{
  "model": "contrastive audio-text model",
  "dataset": "melodies that start on their tonic, played by one synthesised instrument",
  "train_examples": 26041,
  "n_mels": 64,
  "hop_length": 160,
  "input": "log_mel",
  "spec_augment": false,
  "win_length": 512,
  "tokenizer": "word",
  "vocab_size": 59,
  "loss": "softmax",
  "embed_dim": 384,
  "encoder_arch": "convnext",
  "encoder_norm": "rmsnorm",
  "encoder_activation": "gelu",
  "encoder_mlp_ratio": 4,
  "encoder_layer_scale_init": 0.1,
  "encoder_dropout": 0.1,
  "encoder_inner_norm": false,
  "encoder_drop_path": 0.15,
  "encoder_subsampling": 4,
  "encoder_layers": 6,
  "encoder_width": 192,
  "encoder_kernel_size": 7,
  "text_encoder_causal": true,
  "text_encoder_width": 256,
  "text_encoder_layers": 7,
  "text_encoder_norm": "rmsnorm",
  "text_encoder_norm_position": "sandwich",
  "text_encoder_activation": "gelu",
  "text_encoder_mlp_ratio": 6,
  "text_encoder_head_dim": 32,
  "text_encoder_fused_qkv": false,
  "text_encoder_bias": "qkv",
  "text_encoder_qk_norm": false,
  "text_encoder_parallel_block": false,
  "text_encoder_inner_norm": false,
  "text_encoder_drop_path": 0.1,
  "text_encoder_positions": "learned",
  "init": "orthogonal",
  "residual_init": "zero_last",
  "optimizer": "soap",
  "beta2": 0.99,
  "learning_rate": 0.0014,
  "beta1": 0.9,
  "shampoo_beta": 0.95,
  "eps": 1e-08,
  "precondition_frequency": 25,
  "max_precond_dim": 512,
  "one_sided": false,
  "adamw_lr_other_params": 0.00079,
  "l1_shrink": 0.003,
  "max_steps": 15200,
  "batch_size": 256,
  "epochs": 149.4,
  "lr_schedule": "cosine",
  "final_lr_fraction": 0.1,
  "warmup_steps": 1520,
  "weight_decay": 0.3,
  "adamw_weight_decay_other_params": 0
}
Rows from block 2 of the audio encoder of a small contrastive audio-text model, named by matrix and row number. Rows with one number belong to one neuron. Each number is 128 + 24 x the weight over its row's rms, rounded and kept within 0 to 255. All counts start at 0. Numbers have three digits each.
After each neuron's rows are labels from the 100 clips, of 14848, where the neuron reaches its highest value: "lies over" is the class under the peak. Only what is clearly more common there than usual is listed. The data: melodies that start on their tonic, played by one synthesised instrument. In brackets: how many of the 100.
# fc1: MLP up (encoder.blocks.2.mlp.fc1.weight, 768x192), inputs 0-95
# fc2: MLP down (encoder.blocks.2.mlp.fc2.weight, 192x768, transposed), outputs 0-95

fc1.662:143148122129153153130160142128142178066128084148120114120098118129138127136135143158134134156129131120067116126119151146133136123125128143166111131136136122129217171124122094107134137173100134109130130039128149111127117106160122188121170105129136125136122122119087121133167099132106117136
fc2.662:108147136130101151145118087140140084126130099144155133151135159128126113109158125083074181168147112144126137110122126147100183154120107110191147107120124109115123134162126122112116150179150141108129121112144169145129168126123122126119128113121146152139124117130111140124123131158116111150
lies over: G#2 (88)

fc1.465:128143150117111110134107116131154122168118126125079127074159172149124159130143140108147097157098137146132143079124118180134161106139119115089148097165120106135117131112149120117134167165094127136071134128163132106088130137085122118144129137100116143122131148141132126137164108126134119071
fc2.465:130132125145126124146129138131115124103146000130152118076120098142131116149103150150130138142123120117122165171147125169068139176122177125135157190144132128129131112137116136116131135128104105119129149128100127109125099126179087117131132130117129161119114123122142121148162097125146114107
lies over: F6 (82)

fc1.330:126094126137110076119091150128128121147117134155085153074109145166112148126128087101098119115073156101148128087102144171129122127110094119150148043159124124124125148123197113141129133168119123137111146148139117121097125137125128109136127130129136114126103142123136130141118088122128121149
fc2.330:133132140117124122182120149103100119123144062129146098074145090143118114151115149150104143136066101129132141155125114151084122182117173142147135165117129140093138088151081123107140125108083124129114140140103135085113111088147111113080131133099119124121106126133145105136168099129167141119
lies over: F6 (86)

fc1.121:140129105128139134154162092116126110143163139103120125161103128127157141103120130109135100121108137128141139171141149112157144125134108136149126133086148143081129103138114133150129151092118134129106124116098113139196077111130130144106138120106134131161115117195123120125116055125105132119
fc2.121:127084123126120131120135149110125113138088255120130099138104126120046125131110133138123125110111134096083119135148103128115137104128121108104148150142145122154144124115114142128160145101129146138109116134124103081108129165135045142125110136090125124089153137089128147134147122122125096126
lies over: no note (98)

fc1.385:110128130143133119114135115113116119129128126089119133128177147156128136147150119145183123141125149146142121124164115112127130118084130136147116137137128108099122133118113123124115125149083128134192161122158129113118100112119113142131129132125120121144114159099102158089142123128118157116
fc2.385:139074130176124175111133154116168172111161099184125137191092124083094122128122117108163101096127130128121110155126129076123147139150127112084119125128128130149136100121132133116130119155088101117154130140113130155122085108151153141154124115123155134152159103108085119132151151158134128142
lies over: G3 (81)

fc1.368:117111087123151140133174134129120122131136127113114143185109124120145149119121132126118112122104134113170126175149153133145142143144130144166128149078123166127129101112096118144127167114115116160137122130133120163178050122170130131115128126112132128174134128209124142118121125104116137123
fc2.368:117111114121134123131137153130139128132123255132141101122088125120068129153123131140101119111129127116088118132157130131115129129121116117104127147162122100157140125124119153118151116128111143129109124124125112089123116134128004138133093127089110130086145144089124120146143100107119090083
lies over: no note (100)

fc1.477:125131109129156121126153099144117114126139129120103114111126128115122103118114128105123128150122116111129133142155102151132177103123101154133128144093119111116133104125122139145140171116121130150116099122124100134157107112132125154143110126108117171139135075185123136095123035094155126124
fc2.477:126104131121133121137134141098140128144127255136143128140121136137137129147148139138126121131110133097083142105129128145125159127126126126122116130130140121132127128141117150115144123127119131144133126142133123128124116154134075142121127120118126119098132135118122128129143125118127124131
lies over: no note (100)

fc1.7:128121133126086143136140118156129155154102088129095135127138131137126132135151145163146091135134126119172090179165111175166132145088149129120110098101108133136180149128129078138129124140145124157096137127124096117124134138125138104147132128123120096134131097130125121131131119124131128079
fc2.7:151114110107167166146121161134130134134126183131121151117138110146119153173086126159096163133074110102141130130138132147132118135139149085108102129134142133128117116119115135076117133095145104134152159135131122152152130099125108147121124148145150139155128153124125120131131162129170148105
lies over: no note (85)

fc1.747:127134147129188147134167161182138157120136052115110159169132100124165128128137138160114129139130173084171116136162155132117105158108158114169135146058112149113127090122117113138119136153102133163142136134134115123129114119153143113138116125114140101164129064134152126100125185131144134121
fc2.747:081135107129140128144151159108134174109139154129134133127110137155155157145145147147072122097128152078139165146162162134144128142083129104116123155190121090148128112122151128085157105123133132132136128116118128126139113135138075126137109131115120177127146202145109134136179109090121109152
lies over: no note (92)

fc1.537:127144118167092132090147107117114126159106114114101100129131149159133103143088125121139133122124114119074128133169138120120144090140141128137107130151143129127122133139128113129100125181128163171108128122098118137118120130135118122107151129142159134133120113119163098110151090099127126152
fc2.537:107137133145123118150117128116125098161134000121120108126172133107127118134129128091093149135153124133110128118167098159114183134124129106141144132181148125122182138155128123115138126134191058131120139142083150111117145116106110104125152135159160153111113159124098130132147060120084120116
lies over: G#2 (70)

fc1.181:143103087137084147149129141149137141159074104128123152134136133077135136101131206130099109132101144151171128150141136123143094158148102131119111113187143138108104162140141133059120107134121142161078130116099136135160139099124189132157109112132131107120130117126127127104130143151128122112
fc2.181:113127149113177129111109131152105131106177242125090125123123099145142114126107156100092175109103077126136129142081088124122088117125110147096147133109115144117128159145103089154151118121123128090141164148131066130113120084118131103107124131086132104132115132138123110118132157135124140146
lies over: B3 (93)

fc1.148:166115128161128130120125133139142134091122088111146133094127110123128138126152136217147115128121128128139133119154124101113093123144191007130149075128126129086105106221142116106106148132130142127128093130141126121214097116137123130110134135132136129142126134098172124117127102134131123099
fc2.148:190156102156128137134122138135098132145129055174106138149165138121159128098149129091111121145128134110141134123140128126106111133114110151116153181129102138128085112155103133134112149114154102125122148108138129135097127116123134134191120115144141150154142143115156098171170092080098129131
lies over: D#3 (96)

fc1.731:168114102200130118119119128150175126087163103126143135121111132130126151109152119217151146138112121131127124115167122144118131118157173033142142051125143122055106171225140103088102147137113126138130120124131126133187113121136130123124132137140138115139112131105143114119125105135147111088
fc2.731:201130095096156122133114137171069126178178107146098131128148165130193115118132099101129108126135149091143123133122151141127135117110103152098167155131103147131108119178108127109124184129159132127126130100160132146136118115123130149187113098127144134134129137095125110163128127114128121149
lies over: D#3 (69)

fc1.19:118116108178123145093088128123128115145070088146138136136117088084128173125121132138037108105139132145134129120183143124138099128147102125114125123120166149115128169120063129092126129152093120132152152085170128147130127102132123116140132128123123142090153126125138156102122125130120125149
fc2.19:141139117110106101078123117139137127123118086104110154110144146184127095145129124120042130132169110135102085138124103108082106124102146128131167142128114167130122148149119129153170125124100142126143129134112119127137163128172117129091129124090153132124124130106183141130110144110128131130
lies over: B3 (61); B2 (28)

fc1.319:144117144140129128133113125128143197064121116129114116125137119121115165140146147143142120115129118117108127126134141133101145145087162158139135141134173117126162148129128128115130133163172098134149099092120228138116128107120127117081129130132141168146129136079105149147139098096105133134
fc2.319:137118121101113147090111099130120076104130094131170117167078112155142083103072144153182203129128077114126150119164121151165134153126105157122139141128106106138128114100077138085125125154121176105113126105165045192129143134112121131099104096132131126127170129168107098146141141129149105181
lies over: G#2 (92)

fc1.443:135130129138148128125154066152111123133154105129100137143128111131097150122146139112162126161139085126135133150108152136154129127129141166126116109049124132124124137141132120140130158120140112160111106132122096170142117124118123092141140126137104129149130122145127122116127089130094138058
fc2.443:133112127094161113165169133131123128108091228119138124114098117131115119146064156138098137104111094092119109081159145125100122125142135092125109125123165109140167108111134131098127126108101104147128123140110136111139131122106100147125093127126120126115118118065128114113108113126165117118
lies over: no note (99)

fc1.473:116127117075130128138140170114153121183122107131076148109124160130130130139152097109108122146128161123166149089110138187129141096149093110104196060115111127101127154127173082131098127140093151129039110129127136118111099138130134123160116110127123113114133136127123131132127114130091127130
fc2.473:157153128158130122168115118132068119125117107122156123114151078138126111142104112175119139113074106133108166178115124171096104184131159178141124166148136156112178133134109106113138113146117123122101157131131130107125110127120092120124140154100085118121091132093141110129130141152158156123
lies over: F6 (72)

fc1.143:148167107140074083106136139117121096128130090111131126132143114180140106176135137128120122117147155128088135122178131126133156102140130134165099136127124151155164133125139100132114125143142144164131077110121146122121165127131102113099111135116138100122115124128137126078147109113127136134
fc2.143:084118167145121126123119078125113095161123082141138116116179156099143102110095098131132112196139106124129164120147143138124189143141123124145113151141106110119147166118126098121128149134161105105121170143075135128098118150117130129166124163100126135122131137145113132131114120131082148174
lies over: G#2 (50); G2 (40)

fc1.730:128167090131092091119128159139142105103126111125119089132157096166129119145154135157125140127141136127096135127166124104133129097154127138138085126133137133114172157089136114129167148140124134143153086079119185127127180133138128133082161176128147121120122137136121139080125120118098149139
fc2.730:110112149155134117107111068124066128146133128141163129129166171110129103105092105137137113132132131116106155121133119129125157121143117122128084164117115088109111150113135126123122138157190125097118128151124126143107119135116158122160100169095099117125169119140140122111131139141123138200
lies over: G#2 (63); G2 (25)

fc1.196:098156137166155134137124128147135154164126068081093134134114120121127096125149131140125117094120110107157088186151156135158137118129145157144128160050112139125144111113111107122122131136099125155097100113161132127141120118124186129164125116134132123109127099133134126114117159145131124131
fc2.196:119130158109149132129122134133167149128150142125117140115111129121156104137108163128120169123169105149180124134144158165083126120125119133128134141188122120136127168112137104094125123124178095109129097193123116123151119084104080107158114132157141133119145162150134125147158115113129164132
lies over: no note (60)

fc1.147:101117124121137129147153131180205151057110094124146102150126094124116168073137139128153127124126121130130139126112159120093164106118164128119143150131170121119176139157134083143108144143153119144127110091107237128132110104137154137125134122142115194120131132117130149147130109114117119126
fc2.147:092120126108127115133131117126122101093128108126201115127101148130151076070111128133152182142119104128133116128131144137146132129135081136134160147132099080129133167073121123114128134147122184119086111139184073167146166122105100125120049120134118101132124148148125099137150078132109137163
lies over: G#2 (93)

fc1.464:116130128139073120119125137127092122133156100115136208110115123100121091131118215135154123123130133135139139138069146091108130156099066156146092141126124127064120175121131129148127130110163114120138102113132148057102122126132123141184137124123144126115121144124123156175104131129102155154
fc2.464:132152115134139118134135098107117148137111103124105172138131109160113163125160145068158155128140116135117152137096092105061086109136189104165130146124126129145117084145117137157125134128151175161130117132072127084130133114145129121084104104126132104123132134072090129150105121153137115129
lies over: C5 (53); C#5 (42)

fc1.369:151120128134141126135133140126175175091126098124119094119085110077131173145144174132142130095134131134115126104179142128116137132120140132115134150121191112117193140128159106104139156146143122132128128019143197125122102127125147145106118112146129143130132126118109148146141084113101125131
fc2.369:107147149082132132119107101160109127119113057129156133154102134113125114111073122122125174130116087118114099117110121121110153139134114137134154150143116103133116155108119132111149111146191145103102124109130082237120156128125111126123076123109141135133162128134141104135148097132130122168
lies over: G#2 (93)

fc1.282:120115136102126129098137136144108152136162130127117115099136112154124128142118153116193124128120093167128120114095124129156136144138142118098141138115109095123113157122132121116048136124158114112134108104127151100106117104136119128167179115117131123126108184111114147169155164121111125129
fc2.282:154141115097139124120116112079119131109141040115157121137120126132126171123179140131114139149131090151132086122116104117077100126163157120137082134128105119141179135122112099099136125149134097119170106128121123109126150127166114127127139131124092143153119169101148160136124143115126089071
lies over: C5 (42); F3 (35)